A small contrastive image-text model, trained from scratch.
Model: 20.4M parameters, encoder norm layernorm, encoder widths [80, 160, 320].
Rows from block 3 of the text encoder of a small contrastive image-text model, named by matrix and row number. Rows with one number within an expert belong to one neuron, the router's apart. Each number is 500 + 25 x the weight over its row's rms, rounded and kept within 0 to 999. All counts start at 0. Numbers have three digits each.
Before each expert's rows are labels from the 100 texts, of 14848, where the router gives the expert most weight on average: "tokens" is the input token at the peak. Only what is clearly more common there than usual is listed. The data: rendered rooms with furniture. In brackets: how many of the 100, against the usual share in percent.
# router: router (text_encoder.blocks.3.mlp.router.weight, 16x256), inputs 172-255
# up: expert up (text_encoder.blocks.3.mlp.up, 16x256x256), inputs 172-255
# down: expert down (text_encoder.blocks.3.mlp.down, 16x256x256, transposed), outputs 172-255

# expert 8
tokens: "robot" (40 vs 1); "umbrella" (22 vs 1); "lamp" (13 vs 1); "barrel" (11 vs 1)
router.8:458498508473522480471457519510517511579491498465519507523506493506507503498504484458458512506453519500511501535501472501483504512502507520542485498514513529482470490499505515496545530481557473512499500527510531521519512528498463493496488498511502530459
up.0:559470500500500446500500540500449500537500500500500500500466500574533500500430500500567500500462500500500500500500532541500500500500500500554565500500500543500500500500500537500442500500528500500500500500556500500500500500500535500500500532500542450500
down.0:500500500500500500437500466432500528500464500500500500500465548500500500537432500500500500462500500500530500500500500462533500500500500535500500500548500500548500500500564532500543500500467457500541551500447500500500553500500500500500548470500500500555
up.1:500500462500539500500453500500500500500500500461500500533444500500449500500529500455452500500500456500500500532500558545500546471473457500500500500500500534500500539500500500466500500500533447500460545500500458500500466455537500500574451547453500500500
down.1:500500553500500500500500456500500537500500500500461500500500500500464500500500553500536500463500500500544500560500500543500464461457500500500500531463500500500500500461527500500500457500500467500500500500534559500551533462461500500500500545544500536462
up.2:500500500500500500500500464500500500500500500456500500454500500500533500500500500500500542500461500544460500500500500500500500562531500500500500500500500500500500500500549500500500449500500529500500462500458459500500500500500500500500500500550500535500
down.2:545436500500500500500500500500533500532500500463545466465500500500500500500500500500500500536445500500500500500500500500500500547500469500500500500500500500466500500500500500500500500537500500459533500437500500500500500500533543500451500543500500500500
up.3:470537500500500448500500500527500500461500458500500500558500500500460500500500529500500500533555539462500500500500500500500500500467500531500500500539450432500500535500500500500500500448500460453500500500500538565500500540422444500431471500500540500500
down.3:500500500500500500551541500500500500459500500500500500500500500500467500555500542500500500500553500500500500500500500500500500500468458500500500500500500559500457500468500453500500500500500535500500500554500441500500500500500500500500548533469449438500
up.4:500500500500500500472500500500500464500471500500500461532500500470500500500500500438527500465500500500500500471500500544465500500533500500500528559500531442471500500436558470500500500500500500535500551536500500530500530500500500500500500500500465500535
down.4:500500500500500500465500500465500500464500500564500500474500457500500500546500467547500563527540449500500500544500442500500529500436500542500500500548500549446500500500500500471500500542500500500539500500456500500500473531542500542529500500500532527466
up.5:500567500500500500500533500500459448500500500500500500500500500529500500534500500500535500537500500500527500500500500500457500500500500446500500500500557462500500500472500500528500500584500547534459453461466500465500500534500500500553500500466500500500
down.5:436500500500546500500443500500453500500500500500556500500500470463500500500500500500560500500500500500531543469500544500500500470500500500443500463500500500500500500500541538432500500500500500500500546500500500500500451459500500500500469500457540500500
up.6:453541500532536500445500500500500500500500468500536500500500500500500500500500500462500444500500500400500500500500500500500529500500500500543500500538465500500500500500500500500500449474500500500500500500500500552558550500552473500460500500500406500500
down.6:500472500443500500500532500526500532500500455500449551500500538500462500500500500558500500457569500527500500500555500500444537500500500500554500500465547500500500500472500500500500500538500500500544500500500500500500564500500460500543500462500500500500
up.7:500500500500536500500500500500500468500532500466500500500500534500453500500500500464500540536500500500500500500500500500500500500471468500500500569500457500500530500545549500500500500500500445500529564500469500571463500500500500500536500500500500500451
down.7:544500542500466500500500500500500500500500500500459500455500430500500500500500500500500551458551500500500437500500500500549500500530500500500531500500539500500500537500500500500500500450541540500500562535466500500500500500500500500500500500500500500500
up.8:500532500500465535500500469500500461463500500500531500500500500500500500536552500500500500500538500500500437565500500554500452500457500500500500500463500500500500500531500500500471500500500500500500500500500500500529500554531445474500500553562464500500
down.8:500500500500451500445500500535468500500537466465536500500500500500500500500461500500500500558500540500500500500500560500500500500457500500500500500451500500448546500466469500465500534500538500500545500546454500551500500571500500439547500426500500500459
up.9:500500500603500500457500500500500500469500500500500453500500443500547500500500534500500554500532500500537539500454500544500429455457500456539500500500500531553500500500500500500470500500500500469468542536500467500500500542545462500578500500500500500534
down.9:500500466500500500500500543500440463500466500500500549500500500500500500500500500565500500500454500500500500500500468500500500500500539500566500500500544500439458500500500500500500500500500500500500500500451500500543418500500463500500500500545500500500
up.10:542500500426554500500500500500500500500471500529500500500500500500500467500500467457500545500500500500500500500558546500500500440500473500500538500500500538500500500500500500500500500500500500500500500541538500500500545500442557500452500500500500500500
down.10:550546500529500500500538500500500580500500533500500500500500500543500500500500500500467500500550432500462500500500500500467500500500500562500500543470500500500530448455548500500500500500500500500500500500500500534527539500500500500500500474500456500526
up.11:500500500500500500500500500530500500500500538500500500500500500451531500500500462500500533500468500500500500500533530536555500500500500500500500466500530468500543457462544500440500500500500500466500571500500500530449469500463438458500500500531500500500
down.11:500527500531444500541464500500500500500500472529500466500465458462538500500500500458568500500500500500500446500500472554500553472469531500527500500536458500500553556500500555500445500500541472543500500448545547500500532500500471500500500461500500500500
up.12:537500500500500500500500500552457500500500500500500500500500462500500500500456447560500500553500500459500500465500500500500500500500500500500500500448451461500541500500500500500500500500500500500500540500500500500465500534500500567500460500500500500450
down.12:500500500500464500463500454500452500500500500500500500551500549464500500500500500500500500438500549500500500500500500500500500470536500585500500533551543532558441500500500500500536500500450500500532500500500451500500500500500500500500500500467539541500
up.13:500500500500500550500500500500543500543500500500500500464500500500500500500544500500500500500500500500555500500556541500500500500500500500500558527500500500500500500500500551500500500500500537549500452500500500583535500500449500500500500500500500500500
down.13:457541500537420500500562500500538500538551436534427500500500500500500500500471500500500500500500500500500471500500553500500529433500500500500552500500559500500500500500500500500500500538451500500550500467500546500500460535500531500500500500500500500500
up.14:500500500500500500500500555500500524470500500500500500500500530471500566500500500452425565500500500542440500500455500470500500500500500500467456500500500539500562529454525500500500500500500500500469500500563553500500500500554465471500541500557464532500
down.14:500500500500413500542500500500500500455500544500500500500500446500500452500500500500500464500500500500500536500500500500461534574500500500500500540500500500500460451500500500500500500500500500440500500500500500448500469465500449500462500500563535542500
up.15:531500537500500500500500500451528500531500500500547450500500500500500500500500464500500460500538464500415500500500500500448500500500500470500500500500500500500500500500500500453536543500500500538468500500500463500427500500500539500500500500454500555455
down.15:500500500553459500500442500533541500461450500500500500500567500500500463500446500463500542500547500500500500500500440500500500500500500500543548500466500500500559500531500500461500500451555556500500500442500500555500500500500543500445500500427500500500
up.16:500500500500456537560500468461500500470500500500500500500543500500500468468459500500500500500500535443454500445457500500500454500442469500462500537460500500500500557500500500536442500546557531500500500500500533500500500500500530500500500469463469500500
down.16:536500500466547500500448570525430500500500500500542500500500461500500543500528445500500461500541467500454543500500464560500500457470467500500500500500500554500500500500500500500500450551454500470500500500500500456500500500500500500540469500500500500500
up.17:500500527500500500500465500500500500533500500542500466541500500500500469500500500530448500500551570500500471448500500500500441500530500454500500442500500500500500500500543467471500500560500500546535500500500500500500572500528500547559500562500439500500
down.17:500500500500472500500500530500500500540467500500500472500530500500534500500500500500500500500430454500500500530500544448500500500500500500565528470500531500500534565461500500500464436500500533500533500572500467500535449500500500500500500500500500500500

# expert 14
tokens: "white" (56 vs 1.5); "trophy" (12 vs 1); "," (12 vs 3.4)
router.14:542513522490516502527519509498508511536495521529494494504528498511496526480488526451523520478476526499512515501487471469540493468474453527503542476484485517471498479495512520476487521534539506493531476436517490504473504541500510477526525494482545511541
up.8:500452500537450534500500500549500535500500562500500500500500500500551500500500500500458500500500500500463500500500500500546542465500500500500500533500500500500530500463500538500500500500500451500500500500500500500500500500500533500458500500500500500500
down.8:542500538500544500532500500500500500500500545500500500500500500500500500500500500500457500500550500500500500500549500500462500536463500500500458500500461447500500441500500441500460500500500551500500500500500500500466500500500500500500445500500500500500
up.9:500500500500500500500500500531500548443500441563500500500462500500500500500531500500500500500500536500500540500500500500547500500500500449500500537550500500500500500500500500500539442500542533542500500500500500500500552470500500456500500500500500500500
down.9:500547500500500558500500500500500500500500573500500500500500562500535440500533500459500500446500500500500532500548448500500500500542500547532500500500500469500500500500500500535500500500500500544556500500533500500544500500452500500533500500554538500500
up.10:500539500500530550500500500500500500500500500537464500535500500500500531500530534500500463500500500500500456500462500551500500500449500500500500500565500500500469449500500500469500500533530500500500500500500432500468474500500500500500529500528500461467
down.10:500500500530500500500500500500536462500500500500500500500500500566500500561500500500468444475500500568500436468523529500500500463462546470500500500538500500500500531500500500472500500500559500539540439538500462532475500500472500500475457473500554500548
up.11:500500500532500500500533460500539500543500500500500500500500449500500464500558500462582500500500500500500558425500500559500500500500500500429533500562466500570533457500500533500500534500500500548531534500500552500500466500445471500451500500467544528535
down.11:463500500500461500500466528500500500500500500500500500500534500500500500500447500500500500500500467500469500463500500500500447500500500531500500500500500500447500500500500500536532500500469500461500500500500416500536500448500500500500500564500500500500
up.12:500543500500543500500500500500500500468465500536500500543500500500545543500449500462500461500500500500500500500461535500500500500500500460500447500500531500500500500500500544500500500500464500500500500500500500500461500544500500450500500465500562538500
down.12:527500500500500500500530500548500500500500559528500500500536404460500500438500536531450500500500500532500423500549500500470500500500462500500500528500500533500532457500500500500500500469543529500538469500500500500530500500467500500500500500500500500500
up.13:500466500500500500500537500500461500500464500500559441500500500459500544500500500500500500540500500500539500500455466500500500500400552422457500500500500500500500500541500500500500464500546447500500500542500500461500541500449470549500447500500539500500
down.13:441438500466564500500461537500500541500500535500500465465500500500500532543500585500430500443544500500500500500500470457532500500500500500537531500500500500550500529500500500500500500500500500545435500500500500500500456561500500500500500500538500500557
up.14:500500500500532500500500500399500500464556500446500500454500500462500500500500500500500500500500500500500500439500407500548500500500500500543500500500451500500500500500500500554454500500500544500500500500500532500500500500500500500453500500500500500409
down.14:500500500500537545500500500500500500500500500500469500500428539466500500500500500500500458467500539500500463500500500500500500500552500438500545500544464500500457500500500500500500500500537537554500538500500500531464500553500500500550500500500500500448
up.15:548500500455466500500435532500500562529428500500500453500500500500500500500500500500500500572500532458500500500500551500532559500500500570538500500557500466500500500500500500556500533500458500500555500500500500500500500533469500535500567500462500500500
down.15:500456500468500500500500500500500500500469500500534500469455500462500541500500500500500500465500452500463500500500458542500500500500500500500500500545500500500500500500453500500500500464500471500500547500554500466500500500500558500458500500500500500530
up.16:500500500500500500544472500537500467527453500565500500500443500500500552500500540454500500500500500500500500547500500460500532500459500500500500500448451500500500536500500528500445500500500500500500500500500532500500500500500537500500500500500537500500
down.16:500500500500464500544544440550500500500500500500500468500464500500500500500542500500500439500500500500553549500500500500500554500500500529500500500500439500500460500500500500500535500500500500500500500543500500500500500500500500500500500500500500500500
up.17:500500500500500500500500500500531500454457500500464500459500500543500500500500438500500456500500500458500500500542500500500543500500500450500500500500542500500500500500467462500569535500413449500500537551500500500500500500500500500500461500533535500538
down.17:467500545500500500500461500500464500500500500604500500500500542500500500447500500500500532500500500500500539546500500500500457469500500467500500468500539537500500545536534500500459500500500500500500464440462553500500500445500500500466500500500432540465
up.18:445500559500462539463500500500500500453500500549462500534500551500500500500435500500500500500462500500500500500500500500500500500500581442468500500500500500577500500546500500500500500500500500500500538500500500500500500500500557500500536538446500461500
down.18:500500500500535500500466543500447539500500500500500469500541500500500500500500500500533539464500430500500500500547500500500500500500570530500500500500445463556500500500500470467500534500500500500500500500500500500500466500500529555500500500500470500541
up.19:500541500500500452500500500539500541547500456500500531500500500500500500500538500471500548500500470424538500500539462500556500500500500500500500500500500500500500500538465500500500500500527466500543500500500500500500500500447500463500547500541500449466
down.19:500500500527500500500500500500441459500500554500541550500500500500555500500472500541500500500541463500456500542500456500555500463539500500500500500539530500500461500500526500500500500500500500500500500500554565500500500500547500500532500526544500500500
up.20:469500500447530538500538500500500500500500500500500500500536535500500538500458541500500500500438500500465552463500500546500500500500500549468500553450500500500500500543500500500461532547538500500500500531500500469500500464500500500500500556500500466465
down.20:500404530537440500500500500500500500473534500535472500543500500500531500467500500500500533500500500458500500500500500500500463535500500500500500500461500528531500500534500500500500500500500556534500500469469500530500500500549500500500500500437500500543
up.21:500539500500500500549500500529500446500500500543500500451535500500500500500500539500500500453543500528543527500472500500500467460500500500500500500500500561500500500454469469500500500472500500500500500500433500535500461447500500500500500500470500460500
down.21:500500500500500500500500500500500500466500500500500500500500500500461500500500500500500500500500500500500500467467500394419532500548500500500500458500470434500500539500500500500500462467500500500500500500534500537500500500500500500500500500456500500500
up.22:468500500500500500500500500500500465500550500500500469553457500500469535500500500500500559500500419500500556500500528528500500500500500500500565500454546500500500500500500500500446500500500500450500500500470500500500537500464500459452500500500500536500
down.22:500500500500500500459500500500500463451500500545434471500452538500500500542500456500500531470545500444500468500500530500500464500545544471500544500500543500500500500500500500500564500552500451500468500500500544500500528500540500500532534500500500500500
up.23:473500500500528500500471500500531551542458469500500444500550500500500526500556500500525500500500500500500500500470500528559500500530500500534473549500500500500500500500500500500500500471452500462500531536500500565500500500461500500574500537500500500440
down.23:500500500500500500500550500500434539539500500500461456563500500500500500500458500445500500439435500534500500455500500500500500500500434500500500500500536500500471500433553500500458500461500500500500500500500500500500533500500500500500500500500541500500
up.24:447500547500500500458500500500444500500500541500500417443500500539500500500500531500500500500500500500500500500468500536535500500500468467500500500500577500500500500500500500469500500500500500500555536450500547542500500468500500500462500465500500532539
down.24:500500500500528500462500500534500542469526554500500500500500500443500500500546467500558500500500500551553500500500545500451536455500467500459500500500473500555500500500500534500500500500500500464500500500500500500500533500500500500500500553461500500500
up.25:500500500500533538463500500500500500529500551500455500500500545500500500500500453500500500500500500500500500500500500553500546500500500532500500500500554500500500500500500500553500500500500500500500500568500500500500539500456500500500432500539500471500
down.25:538444500500529500500500500500500464500500500500500500500500500551410500500500500500500500500543526529500500500500500539543500500442539500500500500500500500562500500455500549500500452466500472541500537471442500534500549500500530441500540542500563500500

# expert 4
tokens: "brown" (100 vs 1.5)
router.4:506496488523456498462522529459486489451515484484506455520491566485534520519467474479511499488532444529527463458484479516494513485506512562495458528466490486498493524484486492507497492450482495513513506468513488526512505541534471517506548469479503507522
up.3:500529500500458429500500500537500500577500500500500500447500500500500462500539500500500500500500500500545500500536548535500552500454500500500500500461444500500500458458444462500465500500500530447500500500471500500500500500500500454500500458500500500500
down.3:459500500500429500500500500463500500500544467500527500500500500471500500500500500500500545467500500500500500500500500530500500539464500500460461500546500500500500500454436469500500500500500528500500500500500530500500500500500500500500526447500500500500
up.4:477500500500500500500500548500500534500500466449439500500470500500500544519500500500500589500500500500500500450500468558478500500500522500470500545467500500500537500500458500500500451478467500500532544500500500500500541500500500568538535471479500531500
down.4:459500500531500500521500521558500500519500500500500467500500500500500472500500500500543476521500487530500500500466465500456500465521500500545500500477518529500500500525500539500542500500500500535500535500500471432500469440473517500462500500500500500500
up.5:500531500468500500500456500500500541528536500500473453500472447527536560557500541500500500500535500500472500500549500500500546550541500437500500500500500500500500550455500529500500461449500500500500500462500500539500526451460500500500500500500500463464
down.5:500500500418500445500500500500471500500500446500500469500500500500500541437500500463393500500500547500500547500463500500500500500500500500500500500500459500500500555544500500500500500500541500500500533500472500545500500500500500435500500500500500500460
up.6:500550500500500500528500500549533566500500542500500500500500500500500500500528500500500500500500463500500557500480541500500500500438500471500525470560421500522436500537500475500418569550500500525500500481500466472500500500500500500500500500457532500500
down.6:547535535500500541500500500500465500476586500500500500478540500529500500500482500500500524465547500500500500500500500500500522500476500500500549500500474571459500500473550500500500536500500500547534500500500540500500500500500500500500463500460500500500
up.7:468500500500500544560500467500500500527526500500500500500500554500500551500500446523500500580536500500500500444500500463500557534500500500500500500500467500539500531500500500500500500464565500500423473500500552500534500534472500500500500477500500500549
down.7:500500449500500539544500500455500500500429500500500444500500500500561500500500500500500471500500500536500500500462500500500468550500500430500500500500500500500500500465500500544500500500500500500500500500568500428472453538500500500500500546500464557527
up.8:500591500500500500500455500454500500500500500471539549500500546500500465451500557500500500500500500452500543500500500556500500500555500544500548457539500500500553500500545500500500500500500500500500500500469428450500469500500473568500545467500500500500
down.8:500522541500500540500500500500462533528500500468500500464565500462500461460500466500545435500526500500500500456401500427500500434472500500500539500500500500500533526500525500536500500533500500500500500500500500500500500500526500500500500453500500461500
up.9:500500561500500450500500500532500500500500532500500500500447532500500453470500468536463500500500500500466500500500500500500500500408538470500455500500500500540532500500500500500540500500500538428500463500565500500500500533500500500500582500500437500500
down.9:425500500450500500542500562500500533536500500500500500500500500500500500464500500500500549500500500500439500571562534500500500500500500500436500500500500459500553500500500500435500500500539500500500455500500500544500500500500500500440534500500500500500
up.10:500500500500525500500457500500500500500465500435500500474441500500500554500500500471549500500475500500557452500531500536500500500500500500500500560500500448500500500500500500500500430478500500528472558500456500544459500468500500562500543450500500500500
down.10:427500500500472500500500500500500500524463500500500500500500547500500500470522462500535500500500500500500500500478500500500500500527466466567500500500534500538465500500500500546500550500500528555500550538500458450500500500500500500500538500500525500522
up.11:542500500500500462500500500500500500500500500444500500500500526471500444500500500500500500554500455460500500500500500500500500500455435500500500500500500500500500535536542500500500523500500500500463500474500449471500500541528457500500548450500500530500
down.11:500539500500500500500500516468500500472500500500500564500500500500500520500500462500621500500500500542500500500446523500500500500500500500500500500500500568471522500500500464500500471538462500500500500500500500529500500467500500500500500500500500500538
up.12:541500500500500500473500500537500500500463545552500500500500535500500500500500500500472500444500500441454500500500451463500500500546500500500500500500500533500500500500500500500574500460500444574500500500500500455500500500500500540500452500500500500500
down.12:572500500500500500551500500500500542458500500458500500529463500500500500548415535525445500500500500500468500500540472500500500500500500460466500500473460500500500500500500500500500473459542533451500500500500539500448500500460500473500530500500500500464
up.13:500500500500500440500542500500500500500500500457500500450500500500560500500500500458449500500500500500500500446537467500500500500500459500500500440418500548500531500500500462500500500584500500500500438500500500500500464500542500500500470500500500500500
down.13:544500500551500500500500500500500500500544545456500500500500500429500500538500500500500500500500500500500500500440500500500500464458500500500500500462500500450461500500500500500529500500500500500500500500399500500500500500500500500500500500500500500500
up.14:500500500500500500444500500500500500500500500500500500500500500500466500500500500500456533456500500500500500411500500500500460500443500500500500458565500500500500543500581500500538500500500500500532500500500500500536500500550500556500457543500466500446
down.14:553500500500500500537467500446500500500500500500553500500500459500500532500500545500500500453500500500500447500556500546547500500500500552500500500500500500500500500570500500500500500500500500500500428500446500547559426500500500470500469500500500500500
up.15:500500500447500500500500500500500500500500450500500531500450500500500500559530500557500595532562500500500500500500500500500531500500500552500500597500500500500500500500500500472578500437500462553500500500526500500500500434500500500500500500500543500461
down.15:439500535533500500500500549500470500500500500500461500500500549500500500455500445500546500500500500500500500532500500500459500500500469500550500550500500538528500500500500500500500500456500445500500500500500465418528500448500536500500500500500530500500
up.16:500500500500500500500536459500500500438500500500500500500500466500500500500530454500500500418500500455539500500500500464470500500500500500559500590461500500500500500461500500500500500500467500500500500500500500533465536500559500500500500500459500541500
down.16:500527552500500500500500478536500500500527500564500500526500557549500471500500542500447500500500500468500529500500445500458500500536500455592436500500500500475500537500457560500500500500467500500432474500500500500500500566531533500500500541500500500446
up.17:500500500500466500500500500557500500500500536575500500500500537500500470545500500500435500500546500500500500541500539466576470500500500500548500457500500500500460500500500500472548500500500500535500500536500542500500539500500500467500500500452500500564
down.17:548500500500500500500500500457534457500500500462500459500470500500500500500436533541441543465575534500532500500500535500500554500500530500500500500500441500470500500500557500500500500500500460500500465500500469500500459552525500462500500500476500500500
up.18:464460473500417500500500544500500500500459551469500430452500534500500500500500500500466577500542547500500500500500500500500500533566500534500500500539534500500434500500500500534500500530500500500446500454500500457436500429500500470500500500449500500500
down.18:538500500534500444500536500500431548543557500532500470500448500500500577500451542500500500500500500500536500500558500466458500500500500500500470500500500500500500500500500458500500500462500500440500500500500465553500500500500500500500500500500500564500
up.19:500538461500500500500466500500500500500565500500500500551500462454500500500500500500500500500500500464500541500500500500500500554500500500500500500549500500531500531542565500437500500500500500561538545530455500500500442500457500500549500500500500550544
down.19:500500500500500552500531500500464500500500500500500500500500500500543500500500500534500500500500500500545539500500500500500500500500555500500500500500619500465500500500557560500538535554446500561500500500500500500500500500537500556472500500500576500500
up.20:500462500500500500500500500543500500562500466500551500500500456500500500500500500500466500500500500500500500553500470500500537500580456500500500500563500500500500500460500500500465500500500500500500500500500546500533500569500552452500500464500500453500
down.20:500500528500458500500533500500500500455500500500500500500453500500562500500500500500500500500500500458556500500500500500500500500500537532458500500500500434500450466500500500536500500500500500500431500500500500500500442593500500434500500500555541500500

# expert 2
tokens: "red" (88 vs 1.5); "green" (10 vs 1.5)
router.2:530516440484495546499526491527491475558479514522434476515475503508512547470475478491527500519519499510519518518536538494538449489517485481542549513509477526531479467552500495508520485528457508447477469502495538512501467498481504499470496548511489512537
up.8:546500500537500500500500500500500464500500500461500500500500500500538500500500500500500500500500500500500500500500500500500547557500500500454500500500500500500545500562555500500500463500500500447500586500500500500541500500500500458500500500500500500500
down.8:547500461500500500500500500500500500500500500465500500500533438500500548548466500500500500500561500500500500500538500454500544500540500404500500444500443500467558500500465500465500548500500500456500500500450500500466531561500500500548500500500500500500
up.9:464569475500500500500527500500549533500500500554500500500500500500472500500500500500500500500500500500427500553542500500500500529500500500554500500500500531562500466572500469527500500547470530500500464500474500500500500500500500500500457535548533500500
down.9:470500500500500500500500500500500500500500474500500500533500500500582455453500500567500500500469463500500500553520500500529500583500470500500467500500500500500500500500500500528532500500469500500500500535472500469500500500500532462500500500500542471500
up.10:500500452500500544500532500500500466500500500500500440500500500470500542500500500500500500567540462464500500540541500500500500500500500500500500500500530500549460500500500500500500500500500537500500500500472500423500500500500500474538524500539529469500
down.10:466448500523500500500500500500500500524500462500500500500472500479537500500500500535500500500500453500500500535500479531537500539500464471555500500537500500500500457466500500500500500500500500500462500500500533500500500474500500500464500470472530500500
up.11:500500471500457500500500500467500500480500500532500459500500500500500500500465500500500500603500500500500544500500500500500500500500500500462500582500500500540435552500500500542500500500500458555461500500552500500453500500500500500500559531500500500500
down.11:500500473540500500500500500500474500500441500500454500500500500500500460500500500500500500529454500500500500500500556538500500571500458500500500500537500437500500529500500500500500529500454500471500541500500500500500500500500500574500500475500534500500
up.12:533500500500500500561500529500500500500436500500500500500500500435500500461500500527500500500500472469461435500532500540500500559468500500500500478530500500500500464500553500500536467530500500500523500500469463500500470500475524471500500500519500500500
down.12:500500500500545500500500550500500453500500479500500500500500500469528500464500532564561500500500470500500500500583500500500500553556500500555500500533500500500500474500500500500453500500452500500500500500443500446500528500500500500500500534500500529500
up.13:457500500500500500500500500500500500500500447500443500500539551500500500500500500500500559554536545500500500500500500443500500500551500500500500500500500500500500500500500500500500500500500500500500500500500500500500500500544500500500500562557500448500
down.13:445430446500500500500500500546500500536500462500500500500544500448500500461541500500434500500500556500500500500500500500465468500462467500500500500500530500500429500500500500500500500500500500500500500500500500500500448500500500541500456468500500500500
up.14:500500468500500554544528500471500474461464500500500468500471500460455500500477536500500471541500459476471471546500500500500466546500460500500500500500500500546500465536539500532500500568500500500500500500465500500500461527500500463500460500500536500500
down.14:500500466522500500500500500500500459536500500500500500500500550500520500414500500523500468527500460500500500500500500523549500548500500500500500500531500500500500500500500500500545500445500500500459527500432530500536500500500528500470500554500530525500
up.15:450500500529500500500500500500500500500500500500500500500500500500500500500500500500500500500500500555500500500500544500549500500431500500500500500500500560500452500500500500536500545500553500500463500500500500441500500547565500500500500500500500423500
down.15:500500500500500500500500500500500500548455500500500500451536500500570500453433500500500500538441500500500500454500500500500500500500440500555500500500500500500500500500500500500500544500500500500454500500500500500500500500500500500500500500500500427500
up.16:500541500418500500500451500500500555500500500500500447500571500436500500500500500550450568500455500500500500500500458440500500500456500500500500555500500471500500500500500500500443500500500500500500447500500500500500500500500500454500542500500500500500
down.16:500500500536454500545500559500500500546500500500500500500500500545500554500500500500500500500500500547500500500500500500500546561500500500500536468451500500500500500543543537500500500500500537500500500500500500500500448500500500550432500500500500500500
up.17:429444500500500500500500500500500500500500500500500500500500500500500500500500500500536554500500446500456500500551500500500500572459500500500500500500500500500500500500500500500500500500500500500500500535500500500453500419500500500500455500500500441500
down.17:500500500468470500551537500500535500439550460500500500500500471500445469500462543545428500500500500500459500500500500468558500500411532500500500469500500500531500533536500500500500461500500500500500559455500500447500459500456500426500500500500500500500
up.18:540581500424500500500500500500500500500500500500500500500500500500500500500500500500458500500500500472500472500500500500500500500500500461500465500500545537569439500500500500532500500600500537543546500432546500500500470500535500500540543500553530435500
down.18:500500500532531500500500500500500500500500500500500452500500500500548500479500500500500500500527450546500500500500500462500500500500443532543500468500459500500541500461500458500538500500500500576500545535457500500500465500464500475500500500435531468500
up.19:500530500500500500471500533500500477500539500461460516477462500516500500500523500459522500500484500500524500481500500444500500500428500500477500500500535440500555500532500500500461500474523500427500500500470500551515521557500500500500500500500451500530
down.19:542500500479500500500500475500524465500500527500475547500500450500532500539500500453460500500548500447561500460500500500500466500500566449452541500500471500477500500500450542464500526460534500451526480500500479553500500515500500545500500457500500473500
up.20:537535500500500539470452529500500475543542500500500534473463500528500500500500500446531534500500500500500500468445474425529500500500500500500500500477500436470533531500500500500500500468542500446468500500442500500554500559500462500471500500500500500500
down.20:550500532500500500500525500548500475500500500500467558500500442478537476543552500500500452500573500500551500450459500500500500500500579500472541528500477500500500500500500500500500500438532500500500500500474500567500500500500500500500500466475528474500
up.21:500548452500542550442500500500500500500500456500500548500500559500500537500500500500553500544500500540500500500500450500500500500551441500443500500500500500462500500500500500453500456500500446448500500500536500500500500500500500500530500500500500500541
down.21:500500500500500541471500500500552552540500500458439500500500444500500532500554500500500500500500500561500500500500500500443458500500500540449500500534500500500500539446500500547448500445500500545500500448500531541500500463500500543500541500532500500500
up.22:500531473471525538532541500500530500454454500500479441500468500439500500500484487550500478512526473500471480500538541500500466548500479458521476462518500500534479469525549500500500482553473500500500500500453462500500474500473500500538500551500537500500
down.22:475500500500521500500500550500475470553500500500467500500500500477550526456500500534500460500500500500500500548532500474542500553500459500540500500500500500500500500500500526500500500447500500500500550500452528465500500533500540500458500500469500500500
up.23:500500500524500500454500555500463500500500500500500500531500500500500500500500500500500500500536556500500440447500475500500500500500500571500500500500500445500500500552425500500500444500527553500500500500533500500500500500500500530500548478500500500500
down.23:500500500500500500500500534500547500500500500500500556500500427500500500500552500500500500470500500500538500500448500500500500500500551500500547500500500500500500544500500500500500459500551546453500500500500500500500500428500500580500500460460500432500
up.24:458468469500500500500500500538500500500556500500553500500500500500500500500500500500440500500500532500500500500530500453500541500500500557500500554500500500500500500424500500445500457500500500520500500500500500500544500440500565500536537451459500500500
down.24:500532500500500500464500553500537474531500500500534500500500500545500534500548500500500500500424500500500433500444500541500500541500500500419500500500500448500500500500500500500500500500537500500500500500533500500500500465500500541500500500550555500500
up.25:500500500500500500461500500532437500500500500500500470500500500500500500500500500524500500500500500500500500500500500500500532500541500558500468500500500500423542500500533500500500500500500500500500523500528500458500500436500500500500565454500500500542
down.25:450500531500528500500458500500541500500500500541500468500534500500500500500500467500500500500449500500459500500500500500500500540500500567500500500500518500472500471500500500500500500500542500547500500500540500500500455500467500500500530474500500421457